python train.py --horizontal_flip=false --color_jitter=0.1 --encoder_stem="deep" --encoder_growth_rate=24 --decoder_widths=[48, 48, 96, 192] --decoder_block="bottleneck" --residual_init="zero_last" --learning_rate=0.016 --orthogonalizer="newton_schulz_5" --adamw_lr_other_params=0.0027
Rows from block 30 of the encoder, named by matrix and row number. Rows with one number belong to one channel. Each number is 128 + 32 x the weight over its row's rms, rounded and kept within 0 to 255. All counts start at 0. Numbers have three digits each.
# conv1: bottleneck pointwise conv (encoder.blocks.33.conv1.weight, 96x312x1x1), inputs 0-155
# conv2: growth 3x3 conv (encoder.blocks.33.conv2.weight, 24x96x3x3, transposed), outputs 0-23, a 3x3 kernel for each
conv1.40:088127126137088115118125135094134116092124151184106107107168066152173119088122121110163116106108152088119100127158111099170187128122110139078086114071090131133185176117087124124077219139097138145100076118158130138193101084098110053133126111126156169115089142138095101075190115140148151117112134115123223202139142153122102155113110081113091130111096072121038134110178142116094147105163124135187166074134112104126133075116138137117190113167164139074150167113140134103116
conv1.41:136085128136146136157168119122123128121128117138119152130110134064181094144099128135091135119122128128125127150120127114142117127159133122137104115131150125128134143154124142102123139160149132118101113116150119126139116113163113128106157129119124137134146105107138133109134130127124133132136135125104129129090128140126122156130101117122124148124144122163129148099174133123169123144106125136134149153140162129118142133136142133139114166118082142106141145140145099123095
conv1.42:115148166181142091110092136129086110191151196082146160069118087164188139147168115129128126116174152121137143162133123129138152150092134169165196138125137156142112162102182173159103106126126145123099095112072116121194085147160157097118121107117089095132113158124099145081131133150108138167129145135114128147121194068139138135109092096098116163143117166132131074100158143144168141144105095088180107139092072152085174112130121101154141140122125123132098150082068103105117
conv1.43:161104115195162129148138118088104103110110157110116123163198068107186162142124178137137129191144117136160186100090081128167120120134128080140165141093141139133107096134112122116081133115129135117109121151115119125120175090147135142134117145117145081151135082178164101127094124110121095096116110147106115128144149135167177072153129142174125113069179104106181134077156102101087091159106136112124123109123120138081152177119130162149111144114102114108148099107134094128145
conv1.44:109143114125164086130121136129121142099094134111156139187164130116144100135124136155115130056154121156132134129112119116166130166124164155117122148128112100129141167138141162141168147136066116119079150112133122115163139113167123139123100155111128104110126163132093106113159100098091113070116119134118166151142109133124155106112087099183154185151118127177063085136127118130103103200158137076103084117169124120097100186125135163132142124094148162138110143098124108129105
conv1.45:126125110138102090138101126118151142101143161217136109171120150118104160128082106175113159193135107124144103129153057124130163114151102141098123135145130170119141143156156104152158135117168116098158134126072149119156122112179186143123141085134152117121131181178143138082141126142119100150207128109161140112127137113120154143170163149158185120157136148128140076180164137101083080192137060144185157131125131137102171094153100125128145111109151171094068128150118130165184
conv1.46:129140149123123134140111079139125141098147139122123143143145124123099149139079123121132130098116128113000138125121160139130129138153141119152111184000145155145120145246120124131189127122127104132144130125155126140140114119163110126130163100133123188118153113141146176125135131141139143131159143142121117144122109107126109135118124122107180134141107153128133083139120131101133122119112168124110155112113078120109136154122101127123095105108128131101109155118038105136120
conv1.47:163119116073177127107111121067182136074107161163095137168129142114110176152148096137150122166126166153149139119129099088088138119126140139142125158084143131115143163134153125127113076045190103128114104108083124124095110150117122116131138152129135104143151109143104129123121122116183134091142118146102115103140153124128137122133117112107116117119164130187126098149154149102135152107104119119137126098186123156072127140153169153125077095140117136094152111129138070118090
conv1.48:161149116158078192129104088101205109204162161151143165121165070171145131124160091186110098143092112093075160121129141152171167136118141116032144103035170129128134170103107121101143124059160125109128172153125165134132152109136110110122199115150062163170149118105153108169145134136122125118177152117128118119122122090110153161147094114120148100113093136115140132136156113140156168096095124118127135125157175205142128116130044158110132092137110118147141167135073105088152
conv1.49:085087111105159153151115183123127126098174092139071142112098128095149117098147080082113140108104094120113110150141110136083121118113130104149160122118152158120101095144119115143122179099126091132111112133095149110128128151125179113121121106134164135132092152098161111127147123122124130151142116085093089150120118148127159115105111113141176132154092150134149151140122154144147135132159147107147137148121121109147160127145116131152159104109116117086123098148088147133205
conv1.50:162134139133139115140131139129182090136071100147141129172125080138094136129142145187129112120108133142193117127157133087119081115151174091122121134101088137121157124082167108098123104124132141135131124129080078162140126118154169129124117178145115134175170118163141134141087130148131110101180161175145115097160162156147098151095155078112155122140149127125131151146113157141117127150130119133119121109121191154116135129141087158097089135126107146143079096184121142135089
conv1.51:156136130134078109118149127097158127088159220143119158088142153145107135110066146060120129192097096115059131144110103139144148079161080130099139150136203151130089233075114119141095120108176139152120088152181196158094091113139156071134099060148096140144077117105153104141130157145085127131105124155140172130136131136157092150132125122125107116164057177116075123111128147123140108135170154135130120144108133117128133057141121110131110126159119131051115145132085101151095
conv1.52:194116144097155169118105138101094121143097109157165108108146136158109133134141183096143120132096114094136131102142143128135079108131118173148164149131152146124125119109134162111108106117156116092106125139159122105127126156111132111150138100095157139090097135129106128173117133153088136112113150156104201158111101114131137089114098114139153121107136135082147119143151093072136079116079132113122171095111138105127167105070121144096123114148073117085143154152131100141139
conv1.53:140007144056123138136112137151151169135138146176116162116110130044090085099104077120126124118103104160148118109143065133147137125115151145092131148132114134134100119253165145093132144160122098134109093144095137110160091147099091158139135124126134144120125103135096144078142153102107117129122113141143186097134126108126077131150106135158136092133136171173089165126135114107071145152168064186160123160167148150085118109124181168161157120108051159102100210144125121187120
conv1.54:109162128116146091125123147125130163135106040154097110117183141150143124081123144135114164165114132074130111134133113110158147088162143124115166127163131123147147141158139110128177063126188138103156157102130118101159157150125126117132117117109117073106148120119062214127105116151087148099153117152140096060073180122145135118128180147135151147099110107128115082141117116096100099129092099113114117111165146100088160114141081077129147111122152143094109146102117089116143
conv1.55:092113109066121119098135146121121084135109118183109141099104085150113147151171076170106095145133151104134137104121142117084134158107163135115120071136150137115149125148109117127135191174115132118142170111157119113085177086132087098104150132117132096143109097042121098161115147128099113103111140079114085156063124103115185141153147120123149119112142114122086109096179146121133139127141116157136146119126110126132109130151129067135255111124115101222099157116164117122146
conv1.56:081093113102135109103176132102109164128130144125098123133119102138111088139095157100093099153172117089137110126127131133156139124163124133110124135107139119119135197118133143148135181180139115107109096131163112105126084154126151112103150131096119108101104180126127156086177122108067098197128104093091083148085090141139153122118138112128124117108119146125075125159140164133053136182164169129112156134121156095133104166097083147133164100181104124169122128086113183142120
conv1.57:105024115101074122116136175128163082126128159117103127182101173082075142153116094099143110138138122154119124078144128135131132108137152117133127139129128126100124073086106090145141128125121115152123127144143137123108152092179118118139135144132106128112131111098117121110144123118147156120131144134113163144112105165120143128149086148106127127127138179171091125137137120131053139133132161138154148122198142120156147144124164112136112152149090126141156124154101117100194
conv1.58:128255121174136126121150132112139134081131134152107105125098095245132124145114167126119132143133118120130157108092127101100078128140111146132144138116103118114132077107143103096115174076152125122229116126106113138089129148157134126135143136125124130133162082089135133088124119121119136119124129131161127126113125114128121126132129116130126110096119130176147125138140130130153124151117096123132126154103158138120117133121145112129119144134242150135141143101128106124109
conv1.59:113098108162070139152126127103160110151092141095119138124168154109139144100128126135073096116115101085139168091064082122093143122091129152120073127143136145107110118152104128113137098108047123137067090170117111131166169122071147151086156123134101180106146151084108149136144147104123097120137120126115117105133153137131139143139141143083163134135120134125125136139107103105145120138132110094117155132112120138060114115143103146153095172115131126114141147135099169140122
conv1.60:109138108134190137129152140074108123107145114153169130111110111110115117102093180099083125109135113129142105102103068129114109143105099085136168195110128154109096127133124081162216090132108169123130129139108145134133127167154117153106097120125107151112136141182166110151071107134093105146200114128097108119110048114179118136121186121157161072139147107119176144139105083102098112144168150144123142120096131129171148114149142081128056120124148117124124133101091133101157
conv1.61:129170140133139182117173072077152137064061154166149111138117139152116096109151146133172168102141089130108070133127138141121124113085146123123088078098097089135140077155136139140137178101124168105103149141096134141103147065102173138128115111145169161140132158130130090086136120152162117165160148152175160175122165132101114141153144139107170111136136163135118124122134181156104103106145165111101152143139104149141129089116155134091139126119192145089133110111142138134129
conv1.62:182094128085161136133183055147132140127121140205102127137070187139059120191085144055145131190082168094118145091121138150104092127202070148172129143150114105121128135112160112135150116121100113112119107104130096155114097115111098124134129107143106155137135062099097119125152133117155127183152155080162128143098077125142144192123109137146098078101175124139153144106180124104138116128124148159153184091202125140142094120117164192077134135233082064097173138078133107117088
conv1.63:141134110127088127119136135142111147123156135117122129090166125135103131138115123109126100130132172113255144126125157118100132249133151143152118134255150140138107137124116123153117148117125121133131134147127128143149123120125116128101146213128063162118126122146119138110118132161128237124149136154131154140129138106136127139115118120129121114144095164135127136098105202255122132113139164132151139096128147111143133114139167126124140109132126100115113157099129101214106
conv1.64:104091167165104105153093149066117138157111138092117107130148126083170161159165096113109151093115117157153099074114087136139083117091165155114150107125131118147135165144148137125114115107153107141078101135140131142059097123097114146141104132141130135141096137106114105124106121140118149122114159118135111149123077167108118099159111121175107176110110128140094088170101126120114141127138178065113120110148132134135107138149175151087160130116124118151116139144142170151093
conv1.65:161113104165136101142112137128143135144130091197125181112142134121167153174156074121112128139128202159126083083179091134115160112140150078163190132120115144087152122104157126091140161169123107147133085112143108131210129158150110124162171134123151138168147123156194085176127155142084110140075089157141142112161115133168109117088148102118125132149144102130104121171146119144175126102128121122179105171127167107155222113139171141121132139101059133105042124184157129161094
conv1.66:114152120114116119123123158169140129158160128111139127156162093134117203136134068126139125147151108120158138088157086151111128123133144149163133122125143106106121094140148125099133134153106096098111109147158119110182117125112129163149111129137175122112120109169147098173106125135151111126096141159084071124144128117121081134107156140121154124117091134136152128075111111136164139108122087107136126076065125108131154132135151112121196110125089149140110120149139159105067
conv1.67:130015100141139147101146149148146136135131154109129109103126135075132124121166087162116128096125155145094092134109169117107173163115154113087117104107108108099145142106094096131158125112139130118082151133132100164158122111112130122124117167153125115206141115142146109141132127137215116131162112169132138084126176110111120158135137131106129113101112138122118146100123109132114166092123077171178074137169104132156153126124144102122157069071096127131135106130135109121088
conv1.68:118000130087128127125115131132132129160128132120153147134156167000110137129120113129118134120125133118123107119136128140144148127116141118135127119129138122113125145136121137140146114156125117132061140132136139119161127130120129129131119124119134131127111143134124118148125126129135122134133134133102142130141126144133134109119119130134130135149132131105121131135137121130088117116147132125125120118148124112132157120145118130120118116124039131123121124138127137139141
conv1.69:138176134101094097143114140068121090115151138152128097090156118157126158199159140089125079157116175102231111117147158173080160149134107149129181098255158115162136139093113122148083132143143119113140125135141119121112141110094129127124084137115089089128115168164115144105123112170142169087113157152128154130142124119138092140130135152170112089136150111127137140146177132160161091081125153144137146115067080069079138089135147170124134109094117172084134129074135121117182
conv1.70:155073135135116136098176098151106106197111113121089126140110126113090126106168117124148156118110083126120115143079144148130139096126181126160134146068101096096115150083101131066185136138154108111167117126132135152133087142058115098169090176143140095114116129113128092153137118141133150127149142117141200165116152124120090188145131115164118141062074152141069123162152154159127098125171127148085144120109118142122107132157137123117155118152148133203161095157128144129152
conv1.71:090084109192110106181153150105136139136108192164124102126082103097101108181087137104100129161194134126127083131105144103155117121136136156119158129135089120133103122103130135140055109112131163127185067132141153117105151117131114096118092163132126133126094089124167123167078113121139143135130131092094113122089071130139090103112117104142124079142125131164209046138167128109164143085098101165074136127151070082090089130159165024135127112126088124159101115099139122142125
conv1.72:116194087111111147101114132185194081091130150103068110138085135159106085170089087111083101106173103107114137131101109127145090098167073168108101127161084143121113109119108121121105101088128159126115147206154103146130102107134160090097101111136136097122184120118108132101185145141199116120158127110126096130114160116134095138154131129129164108138089131123141196084128096111099110063155119147100129175119161123135125049118112182106132147084151141121108092105094134106107
conv1.73:167121116123087131129093080152159150117124087078111135112103116086151102103122173096084125127108150124133122088148141116110156155090169141148165130059126111106114108101110178099174106079086113109142144182106144116105152141132136117110133103132117121125088047118175109132079101155071101112141140084120123145128185140131163122108165134147170099142172118122140124067097128160118135096112157189107131119157103120096131096108185132112048111043143154138125127086146124147135
conv1.74:057124075149172144116131174156093127165090126129088071131114164122117144052114083138129152227116118117108124115132118131093143131139087174145147141118112172141157197130161166144123103187139150126110158120128130121163141121112091103123145107124142113119113126126123087208127122155110123121157120095100100097094094116146110093127153155115068105141142124120166144095130123109101142047133159099097102108149093075110135113132110144118101135092146146132123101121110127115104
conv1.75:115223113171112130174154129097106122147118099096157138131109119191129112117153066082104082062115150166123067113118162117187139116168196119126135117113123115125142093139128084127104095139148108140132097160168157115212100114140141157081161117132154128137164164100131093185088122154162121109171115152146158137123074152125089112071127144104111147117105133127141123154129106167072140114155146130127062121130144113217157109131138186121125198125199156136119142184138113116107
conv1.76:130152187121092186134157138107134172068112138136180127131153102109087100140101107129091134076118148140086142163132098115139120130159110137095124066166158119163113146112182139183095185132160133123110102112067126120071120130095075144111113130141104116135116095151216105082157138211154131073168133171129143116116119091113089165108100121124088131148173151157130141102126140112160095136160141090115110123205080105072092113130155130145128122170126048096151121144084113130085
conv2.40:127063098132122069171125129109161121191054151151109101148138124082151177133177158113128107114216182147141123153180160086127058137104135079152106084065090115143129155126141196080103133106141142164152176161128111096135168092154175135171096093097144135136116072117188200107123130134156111140126119129132165098110122077141109135131084158094147090140204124155112156140144115072139073140121117135121121132125124119150125151094119116119130114146124202159118116192131129128136107130124133135137155130106079181099114195091169141175230142249095105130118098144114122086149137161151179172169106074128088140140158146169155086147135089127142121094105116145119114
conv2.41:142108131119170179108195105133122124137027137123132117138133133131151119127109116126112147152096158112110125151120136128117133142088155144122152139109085138091159142102122109103091097168119128149135161087139127096131109181107160092143126098145117119121151125109111141144128129126133255134127130124114146125120134112125138127128139127125164117149081156133154105167175149126145128130129130130116134129121126135137113120135123142104141124148126123076145142112114127124131110156113129119128130103125113080136126087129139107133157113187140170127111147125129093144118174088137128122112159111120134131146115152155149128100126131122128127108194118131113131
conv2.42:106145119082021141152123138148116114123127153088165102102119149058079122209097120139103122142000114162112093174132107147135143162086135123133150141115136182204197121192123097129134095213103149128127222170148175131120155135149193076124128121127084149155105161122122159086131125123137113124123139131094064115115129152148157124130128115190093133211098165108122107162151151117187175107104115135121111143114134132143177108059094096064132104116132080110161093064090122128126117120120134116128141106126106108145112109118154096121163162120114135142139099105159080157123189131169153125157087129124133139100119137200201116089071120112139109115110140133170122
conv2.43:116116093170110152125141098150137073110138106112130111090081106069146075111081050104112158154136178089116104150088138180131165108118126141101168238103164118084126154095141093188057093120087126178158134180108127093097113189071196091136144143112120146100201111132121122081134133113143163132126127126167196129040053113096113148139164137094064113107122124144138123107124117127155115117121137157117146115117139089054100197147134130113134160108116164161136116115127121126144118102121143142126089085095152035114150148123115087126164190194115070122129120122111153062088114125144134149118172084119099142164122165126083075175144147140127151082135081140103115
conv2.44:094110165060052147119091115155128115159088128125097125156130104105143171144110149102164140097175143121108172150179139118183095106118148106071061155102209179136120136071167127089142136088131161130102074135156189092133122141159152145172085127129136104135065055225104100101130127129132109144129124126109081124097056115117100145091106176103127193141131123117143160114110188155055140112116119149066114142117121122143142139109143133107100164132112174085122124095124125124121126153092116129131110083109103076134116172118147181154193120255156112148063173121147159050168089114139153139158127080114088115072137098121165092119148124128129122130153118124131116
conv2.45:177136150162195209116127089114134131148131089136137143114117104215170177163117129114130123141159183139126153117144110163172163155131154140132125083157158071025037137088115183114103096091110128104120058133180164133153132155141107189197110113139134135136131195169141105114130135128122164134123130126147203167101115184149124137135127155153078102134184159115077136108071070179171160117116142135092144132125130124153129213173140149093093132175159181206125173198105127129128170150137138132129133124151159081138141172135108098098150109226176138123100131127118138113161106133136150134114114161190134118107101180143107138090074129140140132128122122126131127
conv2.46:133105133130155169130103109117112137133125118117141130112121133090140105109127131098119123151114116111123124127154134153105115123126098118124144102088121124126125132120114110152134105140143146127124134098131122152144139145135129154147120129105145158108119137129115103122130127129128128128127130126140121126127179116108138131157096094143109127127154119127131100090086084180111122133133133114255125127120125097113119143255173106112145152124121089082156127088109133130130129135130132125129140135118140219139158136124156124117133150109123108110111138143118153148143130134124154132162184147118120125177150121154136136124139133123098141139113124131135131
conv2.47:131115132076156138158197153130119138098156133089112099129099036252182158145127144108148142134156131137108136132175167141198144087099087104111090102143171166130127120119092103035083122113098107052066126135138140153163136117149128161130100098098118072096140088085099072141121122135109141118123116129185136095154083113108156117136140154188092130127165139156074139158114134099101117104129123119096129115123125121166082190143153151215138111117087135161083091210103122131129157090150135127131104100125137075121118160144172128116084179064087057117113163137180169128192082150181087118171149161118130098148186175154118152121120138117110131139107143117124133
conv2.48:117081100141119120142139151133135140126107146138123134131163149082118167156137116129057118130105121166117125146140140170113139151130091111185110104113107132043102110119121128145069142077082135130106147112122141092089128118137133122138134081097148106101126220076172242105128130135133134128135126131151255133146119136135143128097041123141174168148208115127079081106151123141148098112113124117204111129128126134176138141088131158115103106121133108142094163242122125133125125149133131126122152154125142164124139203105140122181109091123121095144137065129094083212122108163155183129132071132147100114153135117219121201112091185135120112125124129125125109
conv2.49:151096155200166160089088065129116142092162081131133142127128137187156075117111094107137171115142105087146122131111130120201157114144152122155127075145233088102104149100095204106094120111118133148140048139199121111128133105127073152234110134133107140107081157255151079135122131117103098141136124124136088147174104119147117101143158190151119100058122137130089156083105152119130182121140115118148143145114126103123147104147149136108091175142106117088184177111109106134129159097079117128119121095128183125132104131122098155161088117191161112130104142126079093142117147137112112157147146038157111122081102144107211156162145143141123142118110099112113130
conv2.50:203171135162135145113131142115163129109143138113087133165083146103154161112132096162052144142073206147098141110093153108113118153127135138106119000072028077043093079153100124094171132143111117150082135137113074132125122139162123138137127125080114073123108140066098100153123133127127138121124127130149166185135130140147146146157170120138190067116073146121157152171135208149150136123152131119120133140116116180122128159178147137109111101039172115174058109075155129121117129124140142131119106146200154106091116108119141121089150124111112133123120145125157163082130157159106127102092080170083126149181155134208106119131068088129111121112125137112114124
conv2.51:098168124093134075166113131136103144160095126115136130127128163145092132170112117108107149120124153158087127163169169194098181125077132134096115065068077161113139113145146120151097098084128121167129135104091129097147168154177110179115103095122097054096134157144179187109133135132135136127120129131116102142126132108178150094049127108112157046173176124119120075131222201133099051122199145088080104126140121152163145101037162105117086087122171123151074138148101141141125125133116131127134135090162106113133091125125186083186203097195151121118117066084123116139166117163151074114149116126126127105153165108191143122123062107122123091094108102106149113
conv2.52:140120118163031115142127131096113126129146124141116132129116117139160130119129144133088120126069166147121098135113130065155069119123093177158150057158083127181094111121156097105112158170122104136090150146131120128104162155120120134152130114122129137116116237056147050132125124120125110134134127126152146105184127061137078164153089090146174020167111116087135141150140138081208078141142144127128122135128131133120092063142090166176137147119167064151089167140139139110136120103125124126130052130125076065073149130146156137100147179132117148122130145112189170125079173142132129126157080089079103115148124114238148222105091123123087135145103134129130115
conv2.53:124158129106102098080113096127144148127154132091126150112124137074137123226188106158128103109101120144134108139161135089111088141120118133121138128119058165143170116132154154226219086112094101079090171117098194118149143147128182189189128157108153130104113120145092159094130126126129077129118129124135111141148123166165169098132135096165161205227173179108128078056072138187176128138135147134033137125124122150111129092096100096129086109131141220117165130118113130132126114109131140128131168173127164119136125111134127154101187139134119154150150108155088138117173059153135113110134090062140115143122159086139152112062086135102111131129203106142129149
conv2.54:126129119128166142150187185131138141132200151134110143139138165148105135128141160126151149199106133147107134152131143162152137141155133131158114167219171178047091167148088178117153095118129151162125066201111135135125111225106139126127143059148089224155156210104137118146118146125125148129134125133144133120148123087120170124140103085122059131090183130125096150089106114162158134154143108131112108136121137133216146097100151124111121166148122092184094131189103140125140154139138122131126157110097108114097129178083148064135109078132126163109127108140091031146109101147128134142214133255144112130151132133140161161154136145129099133128115142130146104
conv2.55:143144076103145123126086150139120141113158131129096139121153120094164132097177137160121145211103167185054127147163177102186126093092079077117113070117146153050196110196102115190083114203109108139137150095158158167130155199141146135141124103124141121127133130088161126092125129127127120137132116131106164139089141100112131113148122109140098115123177138122062152187125101091156108111105135122119102140117139124112114130111084121128130133148110090247113132239090123142115115098110118125129139108132116148116103167128187041175187030199110102115129064152150096147153083171128106098155090133111068107150140148096150128160098150117115104111113130121154115
conv2.56:119126092125150132139064116153144123122127136127141120112134085128212107125087100122127103154166161118152156135173116063152108110104118109061047172099200054097097107139150126110094126094126111123145103160138173102127102146159125162122098102103109103081073135178150122126130123126126137141123128124132120090125029038141138121113159186119146113177177156164155191164061123130161119131131122110129160136108127118066102131179133168120121096136118210095186119110149126125120121120108122120126091124114153046127113139163162107149227117255093130089133106122143126102170132122139108157105107111130110067142114098102193078144123177136124126138148147143131137
conv2.57:109102109115161084128125144131099140094218129134092134100140135135178170118151142133146154152142110129119098148165133130243163109139117134108108074153175096156097101146099108021084147082097114078101058255126136153119142110154132255114135115125122107117057179153155141133130124130128095134131128130115092139142118064129121126127137110133098101107174127129151187163085114115151164121124127120143113128129130118133089180152140100167090119114134145196104094192125128140126137158135128136126099129119112054110112145109158139148082188126122118148119098141147169130123091170131100126147124147109102094144174117158167173189169175127112128101161123123113122
conv2.58:121144134073113126145152110144120137132000134140107133161133129171121128140165157115118120146127108115116147137159139134073164117136120152143146095108105162136123107147108117102124122150117119116110128002098138146130141133133119074126130131127122110123130137149126126140130126129120255122129123129146125100134091112120134112117123105151086136146173131135119153165093140143117130125134122121121119126118125114154131128134100097147116127153110123132095131214111129135129145185138126131129123117117111078119123129124134131134102081120138138135122106152111163135150159141130106128135115171126101123154140142161131153173142126124122121157255143127123124
conv2.59:140111153138175065083160055163109145132122104137109140163136132098076132101151090128127188105080091146128112134168142150126173123153094106196143123088132127032165087110082156143116173088135108107091128054127126098096114109137133185151131106136145091110071129084152127108121123135128096121129124135161161135121055133130147102167077148094152101083152153167062093109100120159092167133117131127126125126140127067221099173099194137106115126129139036123084132158088132129130127109133118126126110122125130100144122115133147113152125181113140119137128137132000096119126100100128112138142129012122076132117069147131036167098125144120123114139104119124134124
conv2.60:125114142090196052109131124147154117118145116122155132122105154120147121092105104131112144181117095107118094146151130193128122139185204134161158139140151120091093141102121134126130092066132137145144116128081119153140095144112139150148133118155120125136098127175078101141130131131124133134116139128120201125166012145106189103138145139133120178118149164110128115110068096171053136144104121118077108129142136165165113224128255110091088137114096056147065156100124141126123119151129130124136122117076149008168114093136147141154135138165118167171114083114113116183153118100122177134134138168100186125159165123147071132100207167130112123113119082144113142
conv2.61:134088107182110202084179118122109076125115147121097132153132148132159165121096109138145156189153176124128146134145161073157039130103163117110130113129066101103030175106151163035108113084147108112119212138228151182143137164151119103169099142109094136164168120129143140150123128124146113153124132121106150122129072171163116134110141092140099148144129207128162120100120133113165166133100135129177121139112119169165129118208128132146119172146100192097140191103109135127142113161121134120133102071108143049130113113090158169136138193136129126084098178127197091161113164099106109113205140124113145122103145155136151165105077134117115109086190098131124153
conv2.62:140074098158134140120143169114147130139135104120097174117129165226180155146138147111113126166102124112118137141120177168180128079086120159130096022090112135139152093114106108000060128117141128157141144209161141137132150158146151167151137110105110122117147188110104103163131138127120149122125118136137085115184131037120132142093141114139136087128178150139134169148186118102116108130154122104076122126131111161099102084089116103135130107173119135185067128177125133117131166128138134135113104112137158008098177156082147106158061130090091127113134109141111150172108180169137117112201155182098112138138178141178141174132142121128126146136141144140135137
conv2.63:121155102147111138123115113120131130128126123124137125141137123123138103127115122115126121124167123126134146129137120149151136129121134112102142127139116138144130115145123097142122136145130145112125125128134125110123140128133136115131119126129115161119135087138111107109129128128128127127128128127134098123102139078127099137160117119124124127135098114118124138158143119124150147125137128136255138125139129122119118078078098112126126126130114107180130085110097126129128128122128129127128128142134048159076130136126128150121145173132130117123135124101122168104106135121124141135141131145129128131124130126121205131101138093119125133128122129126133129
conv2.64:152170093098030171110114137118124156118156098093116113122148145098125114136049096143113114178083189139145069116115135096091107163148151158131122106135164094179155122135096101030176126132110109132133073187087134110125116151093164092197113150114113140128108129124105063091126128133128105122119128126138120109140162115122159106128118083100107170135081129100193134194090204145163121135116124120164115136112129131125130154161138106062119112155113147069145087005105133131121129068131132127136140150119141150089149088127139111142134205191108181106164166142134136131120135076118162101076114237130165104125105100101209095121056140115111122144152130130131125
conv2.65:081132140130118113116107120140139114153112116139141162151132143052078144103106115123115141080091089130115121149148149108087113118129121111173177120047140117055150122131130160216143099098139105099152153033123127109114090138153137060162118120118173106127073125075139166070132125134126113119137126130170149130104230133161134112145122142143235134100156112163072091062141142122142132125128137146122133127129118134154115126040140124116115119192132109243103135208118129134123126154130123130134128112109108244107111149148155112143147197151144089127183083139109077156144084146129156114087101032132066112120101145140111171110118127117126124139149119133135130
conv2.66:115089085183136255103178105135115100140123153142111109093185179097118090134121130151086128163079122138151131169111172139111105124108145129130163137093141139097109136112098113205117133103133122152125199054188125126119140191128106092111134117128116160085209220096103130115130128122147025147128128124108130107116072169114081140137138079132143147138126155120163129080149134132115088138138125145125139120136137094053110138169139120136127173142097172155154145097100128127131115084097130133134123134120061052096131121090121104200194111172106113110140119132117063126127218138140089107173121123127130128145131157147131097135117140124144127094058111136110119
conv2.67:174122127184102133120118124126160107099183087114124117137120111131186121107145116111083160136004182127085141112089153087109123114116097150116134000129103151141171099134101118132136147186113137110122082184103144140111106086137148166123139167105097126133122208096135098183125132123127123127127129129110160199133183094158109148162134070139149084161101156098149157150229128115201144138134126129159128136124124129218145082167105159117141107044157096108136131114169113128132136057147125133128093220193114131095110080147131174113113212068117115111166156124151178124131163110133159140120122124119136126122134106167171156106126131121129135123087108124104127
conv2.68:146122146127088163091166109130121129134000133127132127129137135131203141127137138132123129124103136131130128151115149128150129127112157146129136134129097131108145134114132129164097114128134128135139143000133133122132122146130128099127133122136125124135141118116118122132129127129128255126127128129133127124137135118133129129127128133127146124135121146131132112131155121126132124126131129130131127128127128136127121119131128143122144133120128130115127138132114130130128126122125129127129131119135135113147122111124134113139143152154122127132117126138130106120118158118125123135121180127130118129144112129139162113109126122125126130138151150136125125
conv2.69:152156128156178194119120101129112147137136149121122107102122149156137126149122139126144107182204091139147127147111121179252139140123105105113139149146178128154137164153113122082068155133139102150142180112107111134133135149114101096148135162148137118130169163169104184151126130129124119129126128132130087100102154090121116149160150145103047116104124128130159132127206024134095103132126109174255172128126136162065115101103097140097129130152077058222142099183124132128126117123118122123134131139090071164136128128111130063140170213174107102104133103142069171132091139117134095112133146150149099142112090119132131153117148158145119162105153133138134139
conv2.70:129199093182146199139198083115095098154092140133127119120140116059115149114108110110138144089067137127132156122097163095105087138077165151174162093134076117145090107102147136118083114132095118158146200150141147147149162160159159126144113125123150115150151172095075134126134132124136150135127147135105079109113207103119119084093160118099221109147095140138178123107116138086190121145143131121195161148147138143112113080162141146105078161147104088060172131085097122133126113147118119121137125163108068119133136119151135106120233142171107072143127077117088019134119166112109110126116171084141089134154145225143172104156130181130134117096203132128109131
conv2.71:091165096078077087159165174130075110134163107101122130080120131119118123096096084120088147173060125178102150162143135195111208140100124063118056141032175158119152095190082115151123096150128141098122126212146125139102147104134132147089116099113069101103110126096130119103131113134123143124120137125095087112153135086085164119107155150183194180139112180173122180156154143120154142129110121112063131128114131110121123122000131135119130166180095119174083134125093135152133145106137128122125145085117091050107097093159171058164124131164098156142151057139109109140142196152139099111115170151101136107149157117151160137137107138115156122095103122117111148
conv2.72:114125107146142092099095109137119118128068112106148107110112096147209140127087111106138121141153103102112080126150157120193211080133162105105133133226139106064064120169132157124126115112123118120151103114133142106141111102142181184151154118120100121154194117064107139128125121132120127114121125127162091125158105064129122140137157091187017036122130121147146116205159118096083087114115131115086125118128129158085131068197074154131092139116100183097087118137133123121128127134143129113117092109126108116138107112098190153148110192081160136163094113166061122125049141200175139111205156037121126128122165138129112124166182113121145115124130140132136130
conv2.73:147116104103069089140189139137124128140166128134144175148125106140152130162161125125159161121020118142120137149153211178167182154143141127160140151149097121183167154130126128044057113090077133137086107175117118111091118206118140176132119125119113192157151072171110135079128128124126123115116127130158135093218198143112140110117052078175126160157158156102119178160160108117149196130088129135187135131149144099114139084091104140077131160163110087185111182121097127125144128113136131120135151110051096091129151112093144133107155149094139144138062112134063142132128183113147168127224114134143112153121109152163196159154147165126116116113134156129143137
conv2.74:131210088097020101078147121136150115109130134128184112142177148096128136159097095124104156155001152133085148159073196167058166159080172133117158127103063100105091123126090130150131075218059115114136172118129099163137132215131122073105131127129089169108118142129149107084134133124134084113128142123128095133138048126128147114082109079156153116125095113121123099121161148117167116131088116125123113121112105124130192104161148132081127140102116136126094131073130131117126132107136132125121127113094142089132093101133134097155117134115147141140131117105154010172093196087106146132144191143121186130098086114143146113145149164130123104125053136134116144
conv2.75:168121163118159125172215145102117131113093161128089124131130128170105103118110168169134131107106096104073033131160154052118092127186141151159160071018091056132110128161118124027114192134132112151128085171156080103087121116124153138182133117178125114101101159139166133111121128129115207122126123122093141101163120067097138091118078103146113176102153102123051185176190159109096093120119109100153140137133129179204108137160079162130094130156133111159112148197095128131131143165119126126119125162099104105102145123132183106132087178126133174119110138131078148118102128109144122150122144156127113104173135148165141205148067115124106116148133124107112138
conv2.76:108070126130114105119118148134122123104113111095152116126086117255180146114127104106132085167201136119156150129166102097149104073086108090132098097157156145148107121082111092055032074106100086066130123047122150111143130119181126152099123122078125067140120168087082096158125114129115128133120129126168224095189124091167108164130126137214084058145114161143165143118131090100068083119085118080136117123128111110111069128104053140121115136111121123109083140105132115141122151128124133127119130127172124146178122100091152170150110172122099093131130135144168138137138105182148161107162136119105136112145247156151140125130150109123145135151123152133120125